config.yaml
model: "image colorization model"
dataset: "abstract colour fields from 500 small random pattern networks"
train_examples: 50862
image_size: 32
crop_scale_min: 1
horizontal_flip: false
translate: 0.06
rotation_deg: 10
task: "colorization"
loss: "l1"
arch: "unet"
norm: "batchnorm"
activation: "relu"
widths: [64, 128, 256]
blocks_per_level: 2
block: "basic"
dropout: 0.1
attention: false
upsampling: "nearest_conv"
init: "trunc_normal_002"
residual_init: "none"
optimizer: "soap"
beta2: 0.95
lr: 0.0023
beta1: 0.95
shampoo_beta: 0.95
eps: 1e-08
precondition_frequency: 50
max_precond_dim: 1024
merge_dims: false
one_sided: false
adamw_lr_other_params: 0.00091
steps: 16500
batch_size: 64
epochs: 20.8
lr_schedule: "cosine"
final_lr_fraction: 0.01
warmup_steps: 3300
weight_decay: 0.08
adamw_weight_decay_other_params: 0.01
Rows from block 4 of a small image colorization model, named by matrix and row number. Rows with one number belong to one channel. Each number is 128 + 32 x the weight over its row's rms, rounded and kept within 0 to 255. All counts start at 0. Numbers have three digits each.
After each channel's rows are labels from the 100 images, of 14976, where the channel reaches its highest value: "top examples" is what is common among them. Only what is clearly more common there than usual is listed. The data: abstract colour fields from 500 small random pattern networks. In brackets: how many of the 100, against the usual share in percent.
# convs0: first 3x3 conv (model.mid.0.convs.0.weight, 256x256x3x3, each kernel summed), inputs 0-85
# convs1: second 3x3 conv (model.mid.0.convs.1.weight, 256x256x3x3, transposed, each kernel summed), outputs 0-85

convs0.200:119141150151139094058122093127148133099105161101093074031145125133124133085088172132138146104120106101143163086147153159166131120115110142173132113059119103176095153094099111173161135095117128094095084130193070092149164151111108192095094106083101132125135186
convs1.200:145100133133114122149158158183147131118174125113143154184133141127180134159122181188116104138127060120149088131126102088141102051106106131125137050106152127107100178144181140189118155127181117076092106119068099134146143110106138103121159177141091049084167075
top examples: dark (32 vs 7)

convs0.213:114092104157118182095126123108142099110104170124149115125129140122143154133142115150055081147124084106074093153113140162135107069097124099159112117090060126148124171079118153091182141082150159136122158118104099109134165133100145153144120148125102149107136156
convs1.213:119124116116137151197151193132083107118159097109119127143115065097180118113118182198173155132141068151187113100102142168142096127108102156149113125172132209155068142135104149160094159137163125141141091118134177097176133127083133150125126124096167124088131106
top examples: fine detail (59 vs 15.8)

convs0.28:121137140108196220156143129096127111092122059127184098115150141106123153121118130142138105083135121112138067146132132154097133161131117123138122058109124119082109164086120136126082156116125118169085116158129072129055126166175057153117126073107123119166087086
convs1.28:113094125126204131178193073125167092079131127116123094132137104080141138098095097199178116127125105093178155112079115131054181132077143101166098125114170173126099104150114100075137127157121114110169143120110078067107207130117063081118124111180123098126131103
top examples: fine detail (53 vs 15.8)

convs0.49:113084129114113110136114196154104094187127107106116177116171104114119151135128104146139168124161174116096124139046177112151192151072040116130111146088056159125116151145151128155104096166123158130166106147099107139123127134157133146100123115195151097119176084
convs1.49:172093145099070166107126120083159127149161127159143147119127142196107093164106097169149111152071088140132173147134116056054135188150136076078153198108156112117181131211118118173095114115167102159147099127098193127070144094109080186129106172202113107130117069
top examples: dark (29 vs 7)

convs0.233:159158078108119097153123122140158090092160159145155151086098110146112142142122091120167126147084106108145147167149100157173127154162136113080151107145113212118072090138134153144197140184149154129140125128155189109159128118165093156107085098153103174061118174
convs1.233:070162144126092109147152143120075097168133170182118091097073149098126098102126134096125123122097142133173111079128142156088114130118133147111080083129144132134191158204123104139177093135080158127086075105131117176065110102129131103130185112161149136108091099
top examples: smooth (46 vs 10.8); bright (38 vs 7)

convs0.52:186095115146150124098106094131103121166087111109188123135143112126146091130117100110096143158152116117127146103096133145137148132167156136129138161177118085139107124084095193130186135127164128104121105090119094164097137112137138135068136146125132122117141055
convs1.52:086138168120190151079133150107107157122189105145159171139140152149102133124113152140130099100182142078117131059081161135184149191083111124146082049124117110155101110104173184148084156090137156169076160161139129138120119177122190099115119131143177100153139093
top examples: smooth (30 vs 10.8); dark (28 vs 7)

convs0.25:154123099104149117094154163132121079169094107133128172148100152092147129138083193113121125176123129131107126131131113148110151153163233108130119097115171048145131142124112137129136154112136113092095222158173172132125122117115142128096159140051139195110090156
convs1.25:117173110134148129125107106157145150110137116149088134095098100128098136128171133139104155154164152146120132109163100157126115129125061144139130132100148132127169100105085141255088151168125163089105063143196155180153086083165115122163128193152136147142140204
top examples: fine detail (58 vs 15.8); dark (25 vs 7)

convs0.231:131137095104185145083114066163088111170146150142154130095148134116149107142113089098076119105092149100137130115122135141148100169143129131139088105129091148079189138148098105129112126162102135082074151126171138144156167128181072137083168160095111146134088115
convs1.231:140116197071071111139133138137106128102154065149091091117174110148102148065129086157148073122135148172118141121124133155123058140086140108110131148161170168116104123135141122118148122151188142145088165119152114168119139162117138152149104145157105094091113154
top examples: fine detail (36 vs 15.8)

convs0.81:155127066127105102112146131112120135115093151159094117122154183146146157083124126118054094149117135113107104143150099085136128155168123129102155106149111141100111165126142177102105164114060160160116132154106130133107126136134251100166144110113165137152142138
convs1.81:087077125157154075160114107148124192120148133126156116153155145120137104120203148168104096092090194166140114140200205183140158123125102080139049115114179161166103108123105155119056099115148165134085145138099127140141114130150093168089121135125134079205166123
top examples: fine detail (45 vs 15.8)

convs0.75:128134139120152154112099128175109154168167101130142133158165105132098144158062121126117126163151171164146168203138146116156104174115093091073090084137111145082152152161066138144122092172157095109159156139150139105107116140139123103070110159131141120181126113
convs1.75:103114119103112161182089131059137167091102114130167102122093116122195154104101074137166082143133091162082094104119174100087139187059122142156155194124114134124122084077079113093065062116162129109137160101126157140122163133173168165135115105122102118121199151
top examples: dark (34 vs 7)

convs0.221:098115100108157145162107168167094154075179149083153125151058150132109102112085150141153193105156116118166120107174131135164137126123099068149147138132122156117182162092140083144095157144075086137105120092133062118102182139208098147085135134124192140175128153
convs1.221:108142080097188029088132100067064146137102207141188144100146177142136111092092142117135135155074185117125115099079176202112132082099149112130145141150134120086133135149119093123134107139105180116113150105123103176150111052153176093192096075088059108149132088
top examples: dark (33 vs 7)

convs0.10:122097147098114161097119096127150112072104117097071066116144171134093132145120095128125080141053116140137073146160103223125150137135134130165156103159156169057102143177152093130132116060103149076130199116134077115124127100129069116153109113141162070102117152
convs1.10:119124133082124083097143167116088109116137163145090157088138172133129118097139175128156182117117112118111187119110176202136081151089143149105142106160119099106119144142100177115146110125092100130213174169155137152109098079175142118153143190139095118116093138
top examples: dark (43 vs 7)

convs0.123:106132142124122143096072146132129116134190110133129131119110088143144127159141153117112096109105107122106140190140117058106101154160107098085081106124135182086166144142104182105101135132102124158143148119075123140073154095150081142107165109126074109145141105
convs1.123:116164142088126226164148134096127143064107146194152126146133073119123098120104093186113127089154133169137142146118076152093124114148084172120096153148132149170175099113093149095127120128177146153165167147082101164097148094110072120166123077120110115133115139
top examples: dark (36 vs 7)

convs0.212:174123121152052049073088113166201170135093129129055153123109194186160141127133108097117114144138117139112080122072129153096141173162102106118157159075123100122055147124088116170121158127161145102154142161144162150129126144106173150097163144096163099118105111
convs1.212:153162147129146162089170125090176097050092165120120157119167136136136114135117077124179179139137138159066140175100150203136151180114126119108133128106125115167123137107136072098106146174125144122109145132124085161198097126114236121160104140114184133114136127
top examples: fine detail (43 vs 15.8)

convs0.135:104101108067119149176127108116101135135117074069197139109118094137154115137129146071064148157174118175093081164163113138160122096097139167097100046096106118155109139182128166142097138101121152177152116135093134182092131118122031162173145138124108086142159210
convs1.135:094117178141156130180167137161114178146122127118134149061133141182213111124159092129085097099091162097158132104126150153095149132122122109163089144069182111139149047178096130134094134110120091110111082141075150101120204135077166187144118085154110139135134156
top examples: fine detail (44 vs 15.8)

convs0.192:190153127126120143140131086217183127137079125133122136110148118053114156107138099149142107108129161135150084172118133120095135147132153155062176132142151107133107151211062135167099153097099122087093149139057160141141074123111143068148112184147147087162200150
convs1.192:145110095124176124121081125107148189163123113122178123104138186156165161113150109077076170097192113162090175129130192094124098148089122107137088120101161204131171154151122143123080148130106151099121127152116167133199127148159111136164131101114168125157167108
top examples: dark (43 vs 7); mostly blue (33 vs 13.4)

convs0.229:160104105124136113108068147117180101051108147116110177097112128175109097064062116143138127133118221102166108135100122116114086129147090118192177146178154087070135098088132140106149101122136093151092100121111102151109095122123132178143123128132124098103153096
convs1.229:158099130080157174096160134148117186138130150122133086187133119070170118123149103076155162128082168084169165090173144154136135113062124157162157073148108154157107137133110137160140070078103124160143168122169144102122096105094104122102100144135063102125101125
top examples: smooth (53 vs 10.8); dark (50 vs 7)

convs0.51:111132164088126124099129093129149108111133083173071093123120125127063101168117098115096109133121084115142147157113152157103150070076169061108146102157157152179124089111042170084094133067164119116188114169129109114160052100119144154138108172127069182114139104
convs1.51:120131136122113154101099110155091108144095147137125183136139121153123140142111128154114206116106169131089104170139110082142196095130130084164104131125098180157066093114148157118161109189118123085148089096149100127075157147141068142125087110201123131094089154
top examples: dark (31 vs 7)

convs0.78:161090120199163099157118122133169132127104140180157141136107157177149179117076149124140119125173129116148109110134140088122131114094116142145170111154148107151144146092046115185179120079130080165102178142098135117159214126123169168086171190120156164091137118
convs1.78:096159135132077112105110124159096054137115161182134086133182082078071126107115105098168120158157182096129122154097114126127082102097152080121105077183167125143097102113104106062135139133144169130061103061110112147123198131115081182092094145090096099115143125
top examples: dark (40 vs 7)

convs0.240:134173115110168163106100170154065078158076147047183137140060132068123155082106130168119109112115168110090109125151174204125172158123080147091173150168136145103082098154166076148077129103069127102069140141091141133188115098114077157073143111127141073098178102
convs1.240:064103156105113102159104108107114147176122098147111116137142139080089075149149123108096106129139100129116141109138123157074163121101107150165122123094153163110164176126132163090116187120122097158107087128119111114167136136140140187131091133098133114141108106
top examples: smooth (42 vs 10.8); bright (40 vs 7)

convs0.92:120119140124137180159136176120110098136154129183132113121138099188085159155110136134175145118089133117081100122151075113195092139134117064137165167148114119173103082180151135117144187121228124105153146145101122137126149124139114154134088157135144123133081138
convs1.92:113111091106098149114145124109159124072049132134151125113151083163158114127041166119172145084138167111046178191111113053107175106111098134089126144130148139192135128136116112092139113179156128121129121188149141116095101129141144087112160135158150133123189118
top examples: dark (27 vs 7)

convs0.234:106168113158143112125118046148153113100103136090088168102116149172131105107122095153023127124137176140080152104074110157128118156184128112130157144183143069082100123152073108087148128177153111154153083122158100129129076169107099123119137067121101083111136116
convs1.234:108088093147110164078120131119102116138103152135086090123120141080089107087058083140117099098140129125161121172154097113158082175130104107134109094120159220163084181150102095127147138158118108072092139132128061197168146135124173189136125141157156106134090131
top examples: dark (26 vs 7)

convs0.204:164125120060150189174112162097127095144165092148158134181119115129093088114099081112066092180128114172080114186148158134101114137103154132100081177104077123084145119195128141096152126138165083170095137120113105130117151097204167040136101099111148152096152120
convs1.204:139137138150085114098115137119137120155077137131169147134141094101099180158104168129114080152154101170118126143126104170143135206199073164081143120098176134060098154107118096131138117137150128120110118132097161176175142093159092130098122072108091140106099136
top examples: fine detail (35 vs 15.8); dark (25 vs 7)

convs0.56:072123133099137125099084108112145107071132126139160102166102139082137041147131087150124158126116110148132153167141167134162111093077115112150161046160113144119137116172158157150123073153112160150102171081113171147124104144105058074122118151119127112172091096
convs1.56:082153115148140128102136096086121155115153125064224123156112134133115122133093163114103112159148094060100092089126186117084090084167126145112122109126140146145157123122131092085124167174120072152153160103137117130132175061074134124124118108146115171150139089
top examples: dark (41 vs 7)